From a checkpoint of a small masked spectrogram model: encoder layers 12.
Rows from block 1 of the decoder of a small masked spectrogram model, named by matrix and row number. Rows with one number belong to one neuron. Each number is 128 + 32 x the weight over its row's rms, rounded and kept within 0 to 255. All counts start at 0. Numbers have three digits each.
After each neuron's rows are labels from the 100 clips, of 14976, where the neuron reaches its highest value: "loudest band" is the band of the loudest frequency at the time of the peak; "strongest on" is what is common among them. Only what is clearly more common there than usual is listed. The data: synthesised imitations of 52 everyday sounds, one a clip. In brackets: how many of the 100.
# fc1: MLP up (decoder.1.mlp.fc1.weight, 384x128), inputs 64-127
# fc2: MLP down (decoder.1.mlp.fc2.weight, 128x384, transposed), outputs 64-127

fc1.206:172110124144161135148130111147125115109155125099097093169141158134058134133092108163140189109189117095117048166132161106134103095127161094159164091099195150117115101182156160123073079168149139
fc2.206:087163155151109154143124140230124138135145131198072130083159188069140108132137053194115118159105130091167159119126139117133136169151136111159111151141125171080101174112112120170075133142155088
loudest band: 4000 to 8000 Hz (36)
strongest on: household (43)

fc1.194:160077088185149081132190179170128107073151132101187125107060120156126154099130094122093139100132135184144132119167120114116123134116121111105117100134100099147136104111114109123149101160095124
fc2.194:117172171049111133155093101099167150161119121083163128095159065159079184183151169097123134096142124154132179130119156090183138165080157072095107120166174154066142142108158128130105111097128165
loudest band: 250 to 500 Hz (30)
strongest on: car horn (32)

fc1.343:176114135180085123128138119094157144125155082098143087100105127142110062118191076156103161158137137163101082103101057153087122143101182104111163122088129138124117094096127095140160127115067109
fc2.343:211196138106128148159141089151121156125176152108144120184173121095157131091121106110129163144117143129178128111107088162134121085116083137112148117115113158076165137064108111157155094138150122
loudest band: 1000 to 2000 Hz (49); 500 to 1000 Hz (38)
strongest on: phone ringing (60)

fc1.147:127086065189173094130125133090117129113152120131136123109120121124118156180156172094111126102120148109122134101138196187160112181098142136058105082093111160118124122145127160135168138115145111
fc2.147:141183184058083194119081126146052126143126130075177162120129102106171132161162132091111134148119134100133129095193154110091148130084166101145148132119110127104123137096116116133108206104126100
loudest band: 250 to 500 Hz (31)
strongest on: people (36); laughter (28)

fc1.191:104131065063103133126199135124162177116077066125110136162113180162121148167161145181167141100144102167144176172129131209142141192126165167139119135112130170140116175150149138104162128154133155
fc2.191:126126137171148148149065088081148074121166148125137122082091086077075132124129083088103089111073140147097077069118108140081124087130071100110086099082088096129111096111052082082113141153069096
loudest band: 4000 to 8000 Hz (37)
strongest on: people (34)

fc1.95:156115113112136131082193131112156113113166120117084104140104126080119117092094093120164175113163149153119067053135117147113134110069156120139085107170090167116098092061139103108095142116127098
fc2.95:117162128151091099115103184135118121178115095098158143215086121106218160085130130089180150121133114147115105144164204138148201105129058145145107165144080144132120114129175139136168167178130166
loudest band: 1000 to 2000 Hz (39)
strongest on: fire crackling (29)

fc1.201:094068089151108130129117130098137119169178118145120119140189148151145133209140134161147145174104095142143155114120153092154136109065148058100123073144115079148131111134168144094130046152116121
fc2.201:109167162077153168097101128144133114150092129099132104117114108091043092089084131123087087085125152130085157163092150107113102148103108077165116152082104128163090109098113143137071130153130131
loudest band: 2000 to 4000 Hz (31)
strongest on: nature (50)

fc1.342:120121188153149216092152137107159146103118163148180095125145123199157121159104086088109097171151092141168155097078154119096054135161110137096163108160101132111130161146141080111112092110131168
fc2.342:132125071136111133144078090193091137179163191121103154117118134068174145163089157140126174144097130121067173118150105143122086172125134127138102154125142159150144130168085128130081111118073126
loudest band: 2000 to 4000 Hz (43)
strongest on: glass breaking (36)

fc1.313:136156124110187103142089131117129145148124152137130147083098095162095122097143161164107165137165092138116150100138182183140104164068111030049073151116105073111122146150178094120111113102092121
fc2.313:137120148128070137100164130106136114150095112097116158144129159147103101145112136154140117117200116114077167134124090134130185167208106081138196176132160113101121158054140140081141119143128131
loudest band: 4000 to 8000 Hz (38); 2000 to 4000 Hz (28)
strongest on: household (59)

fc1.187:153110144132110080126072093170132128077101114082134122085066124134126111216118144156098134158138148122140130137103115110094138177083105146118093122092121169087120144105129090164113153121070155
fc2.187:157078129132141111060196182090097127112139104136165141143173158162185193073109133151151060131108121123114152119117162167156139094118161057103120098105149157097143097154120108135116150116128131
loudest band: 4000 to 8000 Hz (30)
strongest on: coin spinning (34)

fc1.175:132134094095147115160123134127188107115063151102175099096155217129122148161154103079131130146152102145155105058079079094149091161092156143171162171162122123086152116132130132145080083129137122
fc2.175:107121160160082113097127130167137201118129154142090163162096096066131094093143169104099168084132088133143109177149150143203125126164140123153171123132107096149109094132089104127128126108090105
loudest band: 2000 to 4000 Hz (48); 1000 to 2000 Hz (36)
strongest on: people (57); applause (56)

fc1.250:131160103094145131103120071090159127177129141074159135061120116159091150134086102084137110149120125112098140114163134192155088140193171106146116118109168123113119140087166151147089128099080159
fc2.250:109125146148149116142110131201109097077065072118139148151158101187120100108127175149188080143154124110140113164118087151137139097160163118121087132124087137108101132181170141109182131070117113
loudest band: 500 to 1000 Hz (49)
strongest on: phone ringing (47)

fc1.100:132094100096071125115117123122101065125114132159095125118128138088116117152092126098082126118060112129102112149050095088114098154116161106110152120049095074057090096133047087119137131097092092
fc2.100:124101131075157134120086152121159096168126161144124099114136198151117141168159141122183211153149224150134094128184118110134169118153120166147108161144139105173110140170193182179161115148127159
loudest band: 1000 to 2000 Hz (46); 2000 to 4000 Hz (30)
strongest on: sawing (26)

fc1.197:132093122193122180166175180119129159102083150126102074182156131147152149155174160153124118160109099117172107120090118119105105081078106149128135143109060143090131153150111102098179143126112092
fc2.197:161172147118134103070150145119146113169177113170130181141103140101097141182079184115087123159167149116138146140082216184099144112158100135185163117144142115140150110165070159136158097164092139
loudest band: 2000 to 4000 Hz (53)
strongest on: clock ticking (83)

fc1.41:090137168121172131135146124173148144195187133088158112116091177136156086128075103126127137118116141164146118134130062111152101129137188172102135144109147089116085145133101156119094127057116119
fc2.41:098099082183093045077132080090055114084097142128123191135069079110156107131173157106123217135152142093094122142137188136155157150119142129096122097125077103147129130075141087176133082137128122
loudest band: 2000 to 4000 Hz (27)
strongest on: laser zap (35)

fc1.204:184180202170186141152153130118100168145121136137134120169072101119114067118133133156106146126124109121136152137130147176173113135132134128140142102112096176064192140136091151088127160163090095
fc2.204:092132083059101158089136154205168161185185099132117133164156216127115140162133120132130166136153130137104120100149080134148155097098096098082145044117113092135079185174136146108106144103094149
loudest band: 500 to 1000 Hz (64)
strongest on: signals (51); siren (40)

fc1.50:123127127153130114175107109135176107113129161185151104147125122126107156122114109102089070102109057144027130072091130086147096083136112110116072134095055068107092067101057101113129139095099103
fc2.50:141143130101083130138111102122173153068150177166126155065146172143166108214102135124170172114098182107142111152197145106174154124106109180145191102175139126128202145086138215098119125124178161
loudest band: 1000 to 2000 Hz (38); 2000 to 4000 Hz (32)
strongest on: clock ticking (32)

fc1.275:137113133164112154167098192113177144162144119134162123123119109184128071128152128123140127180124134123130120093136071090123137112099148140135130113169105041107110118120142123122111145110086095
fc2.275:115150105096129113109151114121096070158126158107082124122108091094111139061147163050101117131158091105116191118120169190140111165157149153091148120110119145155117163118092161149070102073156145
loudest band: 2000 to 4000 Hz (43); 1000 to 2000 Hz (33)
strongest on: clock ticking (86)

fc1.220:139109131162040075142161126060097117163087166134143171078089102128088145153101170142110067124112106135119095131178105120137130178153155172100123103147073135155145131111108156170154101152084149
fc2.220:118147128095193184129162110170120100127103104105095108152153162169171176127176130122150156110117105163123128131104169159090129161127189084156143182176114104163114126164100106121083086170153126
loudest band: 500 to 1000 Hz (73)
strongest on: siren (30); crying baby (27)

fc1.46:171120110108149155126085119070079111142149154156145168166152186144124107196129131176109140152095095139157073112116102118066081118105150119106149105117163130136109163109154110119097139154136140
fc2.46:145133132140076122133134092190167136109094131093104074081102083033085082095144150135162094086140098135110161120125130150104087123126102128144151154102137142103153127116072120133120099135088130
loudest band: 1000 to 2000 Hz (37)
strongest on: phone ringing (30)

fc1.294:142143154169173121114081095077063127218173188120123118089163178155128189153098114159117161160143114136103085072103130124085122137078122150119159069121145109141113135106147160114123141156099153
fc2.294:148119070100100125159180164223160126043102130124118134154081099124117094091164147173089104118074153133101161171133112107130141132139126099161090159167142138127096126143085167152108165079146130
loudest band: 4000 to 8000 Hz (31)
strongest on: fire crackling (39)

fc1.306:111101113122116165108094095164210165146155167138100175168122143124138178202113136166159120161118160151114130150129127144155149200136126141145156115095134124130118126123160117145089084085093088
fc2.306:093117163150141104144159162131051086095121120132117135120134093107110091099133099171114079076143119132090083171129100139089075090141132069132163111151153161112113075101117114157120108130120118
loudest band: 2000 to 4000 Hz (32); 4000 to 8000 Hz (32)
strongest on: coin spinning (36)

fc1.211:174120109069176098110105045150142141078120125131150146098099120172135167103092145096128121147198163132087141165158123128102158159187109110153139149128084170119141128139101115167151158157117128
fc2.211:083164160170081140145137177077105106135150117114113154165117125166155128147110087114122086083067115114066073141136172113131100147084087124133131088120091119089129149094119120074175072057100092
loudest band: 500 to 1000 Hz (59)
strongest on: siren (38); signals (38)

fc1.318:168171128147144072171096114160149148136116074116122097102107167101160144130118135110146119147106155111102124111102057104123122130165152162108115085132167100150152112157126185165160097187131121
fc2.318:185101160071109141062146127158117075040132124159181130146162092153149096155157137111088125066116175116128117165138146150137104092125141107153096107087058066099055096148111120109106087158115131
loudest band: 2000 to 4000 Hz (54); 1000 to 2000 Hz (33)
strongest on: applause (45); stream (41)

fc1.375:203189101112110161152122200133050108127166177119114128165127126096113103099125111078128103107160099127154128152124157128117093160136150125155126102084104123163111142135145123145056084165151127
fc2.375:038044149103140095150147136146151086164130173134110080130153154099121167167131100108148120124124113113151127128149125138066163133157174140067071087131148137054082112138155140094080188181099120
loudest band: 250 to 500 Hz (32)
strongest on: mains hum (50); doorbell (41)

fc1.238:170100191121166140134105095105074148140073150098110135139132160160123121183182118145182078165076143112128149101103183128119144118062116131182119160111168134164171149167137153105134165154104081
fc2.238:123175082119101084139206153235165102113158113161079126087062105058119105126157149187094074141139077131120107137121134142126118102142153120094136092083102114121127120100108144130131117097100124
loudest band: 4000 to 8000 Hz (34)
strongest on: animals (46); crickets (28)

fc1.138:143040096074075128122107143125109156083100114157131131126132089091166060152088130143067150113122143106154104109103080179096151188119139130057093113114148106145150147101086113088165163156159150
fc2.138:133215178144153104144125143140174108121129137077083152111148120127179110208161164151115181130168145134126098095083105176133047129140075096149119121169064087149127100097141087103142094125112164
loudest band: 500 to 1000 Hz (64); 250 to 500 Hz (32)
strongest on: doorbell (44); howling (32)

fc1.116:138089106117097120087129101143131089109118146068127117102098093079144087147104141160089168124133128122163081137100168129159176138110136163131143135137119095088126121098125106133091129086093105
fc2.116:133142153158207158173143130105170114155095136130143185164180153129104159139187164106165141094090134114120147100094114149129053138151108136123088176108114115075115137125121117140074118136130081
loudest band: 4000 to 8000 Hz (30)
strongest on: coin spinning (31)

fc1.153:110107072067099115126080131133130110134134121096070075119159077165109134147169156077130059158148114112162171125082102200130165092161154115151121095129069131130129122128129097110179130124160130
fc2.153:145123203182185160083188115127125126133092099139103180128050106155105143178138087158163134134124123144123150096127142117077078172113125147123154136162087137098126145163092155142178141127108153
loudest band: 250 to 500 Hz (43)
strongest on: animals (69); mooing (36)

fc1.268:108092139183137126108158113088121151102106070081131125144114162146118141162154138116129140121153128107117082126151085096088115130133136147131110117156158109133150104100173130100084131102127105
fc2.268:132141126044098139136085204160136104059151132149137105153152106020152142113163110107115124175164106116133120154069107122124150121130135165180177141102114105163131111174130143155130119143159135
loudest band: 4000 to 8000 Hz (37)
strongest on: drum roll (28)